config.toml
arch = "convnext"
model = "masked spectrogram model"
dataset = "babble in 24 made-up languages, each with its own sounds, syllables and stress or tones, from a formant synthesiser"
train_examples = 39062
n_mels = 64
hop_length = 160
input = "log_mel"
win_length = 512
method = "simmim"
mask_ratio = 0.75
loss = "l1"
isotropic = false
norm = "layernorm"
hidden_act = "swiglu"
mlp_ratio = 4
inner_norm = false
moe = "top_k"
num_experts = 32
moe_every = 2
expert_mlp_ratio = 0.25
experts_per_token = 2
shared_expert = true
patch_size = [4, 4]
conv_stem = false
depths = [7, 7]
widths = [48, 96]
kernel_size = 3
residual_init = "zero_last"
optimizer = "soap"
beta2 = 0.95
learning_rate = 0.0039
beta1 = 0.9
shampoo_beta = 0.95
eps = 1e-08
precondition_frequency = 20
max_precond_dim = 1024
one_sided = false
adamw_lr_other_params = 0.0012
l1_shrink = 0.03
cautious_weight_decay = true
max_steps = 23000
batch_size = 128
epochs = 75.4
lr_schedule = "cosine"
final_lr_fraction = 0
warmup_steps = 2300
weight_decay = 0.09
adamw_weight_decay_other_params = 0.01
Rows from expert 20 of block 11, named by matrix and row number. Rows with one number belong to one neuron. Each number is 50 + 10 x the weight over the matrix's rms, rounded and kept within 0 to 99. All counts start at 0.
# gate: expert gate (model.blocks.11.mlp.gate, 32x16x96), inputs 0-95
# up: expert up (model.blocks.11.mlp.up, 32x16x96), inputs 0-95
# down: expert down (model.blocks.11.mlp.down, 32x96x16, transposed), outputs 0-95
gate.3:56 49 50 50 77 39 51 52 50 50 49 49 50 50 50 52 49 55 46 50 50 50 54 47 51 45 50 51 49 50 56 50 50 50 57 50 50 45 66 51 30 50 52 46 44 55 51 60 53 54 45 53 50 49 50 42 50 48 47 50 50 53 50 49 50 37 49 32 48 50 50 53 50 49 50 62 51 50 56 50 50 38 51 51 50 50 48 50 51 51 50 50 50 50 50 41
up.3:39 52 51 39 56 50 49 53 50 50 99 50 50 50 50 50 50 50 51 50 50 50 50 50 50 50 50 37 52 54 50 50 50 50 51 56 50 50 50 50 49 65 43 54 34 39 54 48 42 46 50 48 50 63 50 48 50 50 56 50 50 46 49 50 50 50 34 50 51 53 47 46 51 50 50 59 50 50 51 49 52 51 47 49 31 50 41 49 50 47 49 46 47 50 50 64
down.3:00 38 45 50 53 52 63 43 50 50 48 47 47 50 50 48 46 58 50 51 53 43 45 55 49 50 40 48 49 51 48 63 49 50 52 34 47 49 43 50 61 51 48 50 52 47 50 53 56 49 54 50 50 50 50 52 41 51 57 49 50 50 47 50 50 50 81 57 58 50 55 48 50 48 51 29 56 47 45 50 50 50 62 45 22 48 39 42 50 51 41 49 50 62 50 51
gate.4:59 50 50 50 63 48 79 56 55 50 50 63 50 50 75 50 44 50 50 38 49 54 50 49 50 50 32 51 62 50 49 50 50 43 49 50 50 58 63 50 50 49 68 49 49 50 54 50 48 55 50 42 52 50 55 49 51 47 50 51 51 67 50 72 50 47 50 50 55 49 49 50 60 50 50 50 51 50 50 54 51 50 51 71 40 49 58 50 50 51 47 47 46 53 50 49
up.4:50 50 69 14 53 51 50 50 50 50 50 50 44 45 42 68 56 54 49 50 50 44 48 50 50 49 50 49 31 35 50 50 47 72 50 45 50 29 29 92 50 50 50 50 42 50 50 48 69 30 52 48 50 50 53 54 25 11 50 50 51 50 50 42 52 50 53 49 34 50 55 51 48 64 50 50 50 50 49 44 50 50 49 44 56 20 43 49 46 23 83 50 50 44 53 50
down.4:51 46 37 78 47 49 50 52 50 40 99 48 48 42 93 50 60 50 49 61 56 41 64 50 37 32 51 50 45 15 99 50 57 49 49 50 40 55 57 50 48 44 60 50 45 50 45 50 56 49 51 50 53 49 42 50 50 48 48 63 51 72 51 59 48 60 33 50 58 49 33 70 46 50 50 57 47 48 49 41 50 50 55 33 50 47 50 84 79 50 48 56 48 49 57 50
gate.5:52 50 52 50 50 47 50 60 82 50 50 50 50 50 49 61 41 51 51 59 50 62 39 62 51 50 56 49 50 49 50 51 50 50 50 50 45 50 52 51 50 50 51 57 55 50 44 50 50 49 50 55 50 50 50 41 49 50 61 50 43 49 50 50 53 50 43 55 50 50 50 49 39 68 50 49 51 39 47 52 50 50 60 50 43 48 51 50 50 53 49 47 52 55 47 46
up.5:50 50 27 58 52 50 46 50 13 49 49 50 56 50 58 50 50 44 50 45 50 50 46 50 50 50 35 41 46 51 50 53 52 51 63 50 50 50 51 16 50 49 50 50 50 43 46 50 26 50 52 00 50 50 17 49 50 33 80 50 61 50 50 44 50 50 50 51 50 50 50 46 50 50 56 53 50 51 18 50 50 50 17 78 50 86 53 50 50 48 50 52 47 50 50 49
down.5:50 55 50 33 51 59 34 50 40 63 24 48 50 45 22 66 50 54 50 48 50 45 54 85 49 23 51 50 49 50 53 50 58 51 49 53 59 51 40 48 36 53 54 58 49 47 53 48 50 61 48 49 50 50 31 49 50 49 30 38 59 49 51 56 53 52 49 51 53 46 52 54 73 46 44 55 45 56 58 56 38 50 50 49 52 50 75 44 48 52 47 52 52 53 50 46
gate.6:50 60 42 59 70 42 53 50 41 39 50 50 51 50 51 46 56 45 50 49 51 50 63 45 38 49 21 50 50 49 49 33 50 50 55 50 50 52 50 45 43 54 59 46 57 51 51 49 40 51 49 37 49 48 49 47 51 53 44 41 58 50 43 49 50 51 51 51 55 56 50 52 47 50 50 49 53 53 50 50 55 55 49 51 53 51 50 52 50 43 45 72 50 48 44 47
up.6:50 66 49 63 64 50 54 51 69 51 50 47 53 46 26 49 50 50 50 50 53 44 72 53 49 50 60 48 50 48 45 34 50 50 57 35 64 56 21 43 50 52 66 56 56 22 52 50 52 50 67 50 49 45 41 45 50 52 35 28 56 53 49 49 49 51 50 57 70 51 50 52 32 50 52 50 51 50 56 47 53 55 49 50 51 67 23 45 52 51 24 50 50 43 57 50
down.6:47 50 49 53 48 49 49 50 50 50 51 50 52 52 57 53 50 50 51 53 48 38 59 48 43 48 99 50 52 50 50 50 49 50 48 57 31 50 50 49 51 58 47 56 50 48 50 54 41 49 53 50 50 45 50 41 50 49 54 50 50 50 50 50 36 50 49 38 67 51 50 52 31 41 52 48 50 45 37 50 25 50 50 51 49 50 66 59 49 61 81 31 49 61 47 58
gate.7:42 38 50 50 47 49 61 50 49 46 48 50 50 50 49 55 51 50 50 25 50 50 49 50 50 50 51 53 52 47 54 51 50 50 50 48 50 55 47 61 99 51 54 50 52 45 50 50 52 49 49 50 50 51 55 50 50 50 50 50 50 50 50 52 47 49 50 50 49 50 50 50 00 50 45 50 46 53 50 47 49 50 50 50 50 50 49 61 49 37 70 52 54 43 50 50
up.7:30 40 50 47 50 50 50 50 49 50 43 44 50 49 50 51 50 50 52 49 50 50 49 50 50 48 51 51 50 51 50 66 50 57 32 99 50 50 47 50 50 45 50 49 50 40 43 50 51 47 50 51 50 50 50 64 48 50 54 50 53 50 50 50 49 50 49 52 48 32 55 50 42 51 50 50 34 50 50 62 49 50 50 47 51 50 47 50 49 40 66 51 50 49 51 50
down.7:49 47 50 94 49 99 49 50 51 46 48 62 50 55 51 46 48 53 50 53 50 50 50 51 52 50 48 47 51 50 50 50 53 50 45 50 51 49 53 37 39 31 50 55 49 50 54 52 50 47 43 52 50 49 50 50 50 50 79 36 75 41 48 53 49 56 34 44 49 41 49 50 46 56 51 44 51 51 43 51 50 50 57 28 37 51 43 49 49 83 52 41 51 52 99 52
gate.8:50 48 46 50 68 55 51 50 67 50 50 50 62 49 56 54 42 49 50 50 49 51 50 53 51 52 53 51 51 50 50 51 50 52 75 51 52 42 51 43 50 50 51 53 50 48 50 52 51 39 51 48 50 52 48 59 60 42 56 55 40 42 51 50 49 48 48 60 50 50 50 49 39 29 50 50 48 63 50 51 53 48 37 50 45 19 50 34 50 56 50 32 58 50 48 25
up.8:49 50 24 43 68 50 50 66 55 50 52 48 57 50 65 50 49 99 50 38 50 50 50 45 18 50 54 49 50 52 51 50 47 50 58 50 50 50 60 10 48 51 50 56 53 57 51 51 50 44 47 44 51 50 51 49 50 47 60 50 50 48 50 43 51 49 50 51 43 54 50 66 48 49 50 49 50 85 50 50 51 50 42 49 51 15 52 47 50 52 50 37 50 58 52 50
down.8:48 68 50 50 54 50 50 57 54 49 62 51 53 50 72 41 51 34 51 66 49 53 53 50 54 49 49 47 50 27 59 54 50 50 50 63 50 56 49 49 24 44 49 51 49 50 49 46 40 50 51 50 50 53 65 43 50 48 52 38 50 53 51 50 50 50 51 50 50 70 49 50 24 49 51 50 43 44 46 49 34 50 44 50 62 70 33 50 50 43 43 52 51 84 49 50
gate.9:44 50 50 50 68 50 25 50 50 50 50 50 50 50 50 40 23 47 47 50 43 50 50 51 49 50 49 50 50 42 50 54 48 50 59 50 25 50 44 39 54 50 50 40 24 50 57 34 52 47 50 49 49 50 47 51 50 49 52 46 52 50 53 44 52 50 51 48 48 50 45 50 46 37 50 50 50 46 50 58 38 50 50 46 34 51 48 47 52 50 50 50 43 51 50 08
up.9:50 49 51 20 53 50 57 51 50 16 41 49 50 50 50 50 31 50 51 50 43 43 31 50 50 51 50 44 50 45 52 37 50 51 58 51 50 51 50 28 52 50 26 48 46 50 50 50 50 48 50 59 50 48 45 23 55 50 48 50 77 50 49 49 47 50 48 44 50 49 56 53 50 57 50 48 50 47 48 50 52 43 50 70 47 51 24 50 54 51 50 50 72 60 50 50
down.9:61 59 54 50 52 65 58 50 50 58 50 50 52 50 31 43 49 50 50 52 50 50 64 51 54 52 53 50 54 47 41 46 40 52 54 50 50 47 48 61 67 52 49 51 51 46 45 50 52 50 56 49 49 50 49 50 51 41 54 51 48 43 52 50 45 52 64 57 37 48 59 45 50 42 52 51 51 50 66 50 52 51 50 51 55 50 46 49 71 50 50 51 50 50 50 48
gate.10:56 32 50 45 62 47 63 43 50 60 36 52 50 63 49 51 93 50 50 49 44 48 47 44 34 50 54 51 50 47 44 51 42 48 50 50 50 61 48 50 50 41 46 56 49 50 50 39 50 38 51 50 01 50 45 50 49 50 50 52 50 54 50 50 49 72 80 50 50 49 50 50 37 37 50 50 60 50 50 50 50 50 49 45 61 50 50 50 30 50 46 49 51 18 50 02
up.10:55 51 54 49 50 55 50 50 50 48 50 40 50 55 48 51 52 49 36 50 50 50 42 50 37 53 51 50 49 46 50 51 50 47 45 51 50 56 49 53 48 50 42 50 49 32 49 49 51 44 52 56 53 51 50 99 52 51 62 50 55 47 49 50 50 55 79 50 53 49 50 47 50 50 24 50 50 50 45 51 41 50 50 46 48 50 50 50 28 53 51 50 50 50 54 22
down.10:35 49 54 38 53 53 36 50 50 50 53 49 50 68 35 50 46 47 50 50 50 43 49 69 51 51 44 52 50 31 49 40 54 50 50 46 55 39 49 50 50 51 53 50 53 52 50 50 48 50 33 50 52 48 50 50 50 52 50 41 66 48 51 47 52 48 50 46 50 51 50 45 58 53 65 49 51 48 46 50 54 50 53 43 50 51 54 42 00 52 48 52 45 60 42 51
gate.11:40 31 25 57 55 41 50 49 48 48 48 49 50 09 50 46 45 50 06 50 50 50 51 51 50 49 48 50 49 50 51 49 50 50 50 51 45 52 50 48 50 56 41 50 50 50 50 71 50 45 46 50 49 42 46 33 51 50 38 53 40 50 50 50 49 55 78 50 50 55 49 50 53 52 51 47 41 50 48 48 32 46 49 42 49 50 51 50 18 47 47 42 54 63 50 51
up.11:73 47 64 53 50 52 52 49 51 62 41 50 49 24 53 59 49 55 61 50 51 49 49 50 47 50 73 50 50 49 50 50 59 49 49 50 50 42 49 60 51 50 48 50 52 49 49 50 68 51 50 54 59 50 50 50 47 47 48 49 50 49 49 50 72 20 43 64 50 50 50 50 42 50 47 43 42 51 37 48 50 56 53 51 50 53 56 60 62 51 56 50 47 54 57 66
down.11:89 50 50 44 50 50 52 50 50 59 50 41 51 99 47 54 43 50 50 50 50 49 50 42 50 55 41 52 50 50 52 50 59 48 50 45 50 52 51 50 59 50 46 52 39 53 50 70 50 50 54 49 55 49 50 49 51 47 50 46 52 50 50 47 27 57 39 59 50 45 50 45 55 49 50 50 50 50 49 52 44 55 56 54 50 48 50 63 78 50 43 50 48 54 50 57
gate.12:50 50 52 48 53 45 48 22 00 50 57 36 50 50 60 50 50 59 45 50 50 50 50 50 52 50 56 51 53 55 50 50 50 50 48 53 52 50 50 50 50 50 53 50 50 47 53 51 50 40 52 60 50 50 67 60 50 50 50 46 50 47 50 51 49 40 48 50 41 49 50 39 50 50 50 51 50 54 67 52 50 48 37 50 47 51 52 50 47 50 48 47 49 50 47 49
up.12:49 51 51 51 35 53 42 35 24 55 49 56 59 55 46 47 53 53 52 50 51 41 57 41 47 55 42 50 50 57 50 50 52 49 41 50 50 58 49 50 54 50 45 47 50 50 47 48 50 54 50 50 52 54 50 50 50 53 45 48 50 59 49 52 50 52 52 49 50 50 49 50 62 55 50 57 53 48 49 49 50 51 50 51 64 53 49 57 50 51 52 56 51 50 50 66
down.12:49 50 50 50 50 50 40 41 99 48 53 50 38 49 38 55 50 67 49 57 47 50 64 74 50 31 82 52 50 50 54 51 55 51 51 49 55 44 48 50 70 56 50 54 50 52 58 50 50 50 50 65 48 62 63 36 50 49 55 49 50 49 51 53 49 50 62 50 50 52 53 20 50 49 50 55 50 51 61 52 27 50 47 50 51 46 58 44 50 28 48 50 50 52 41 49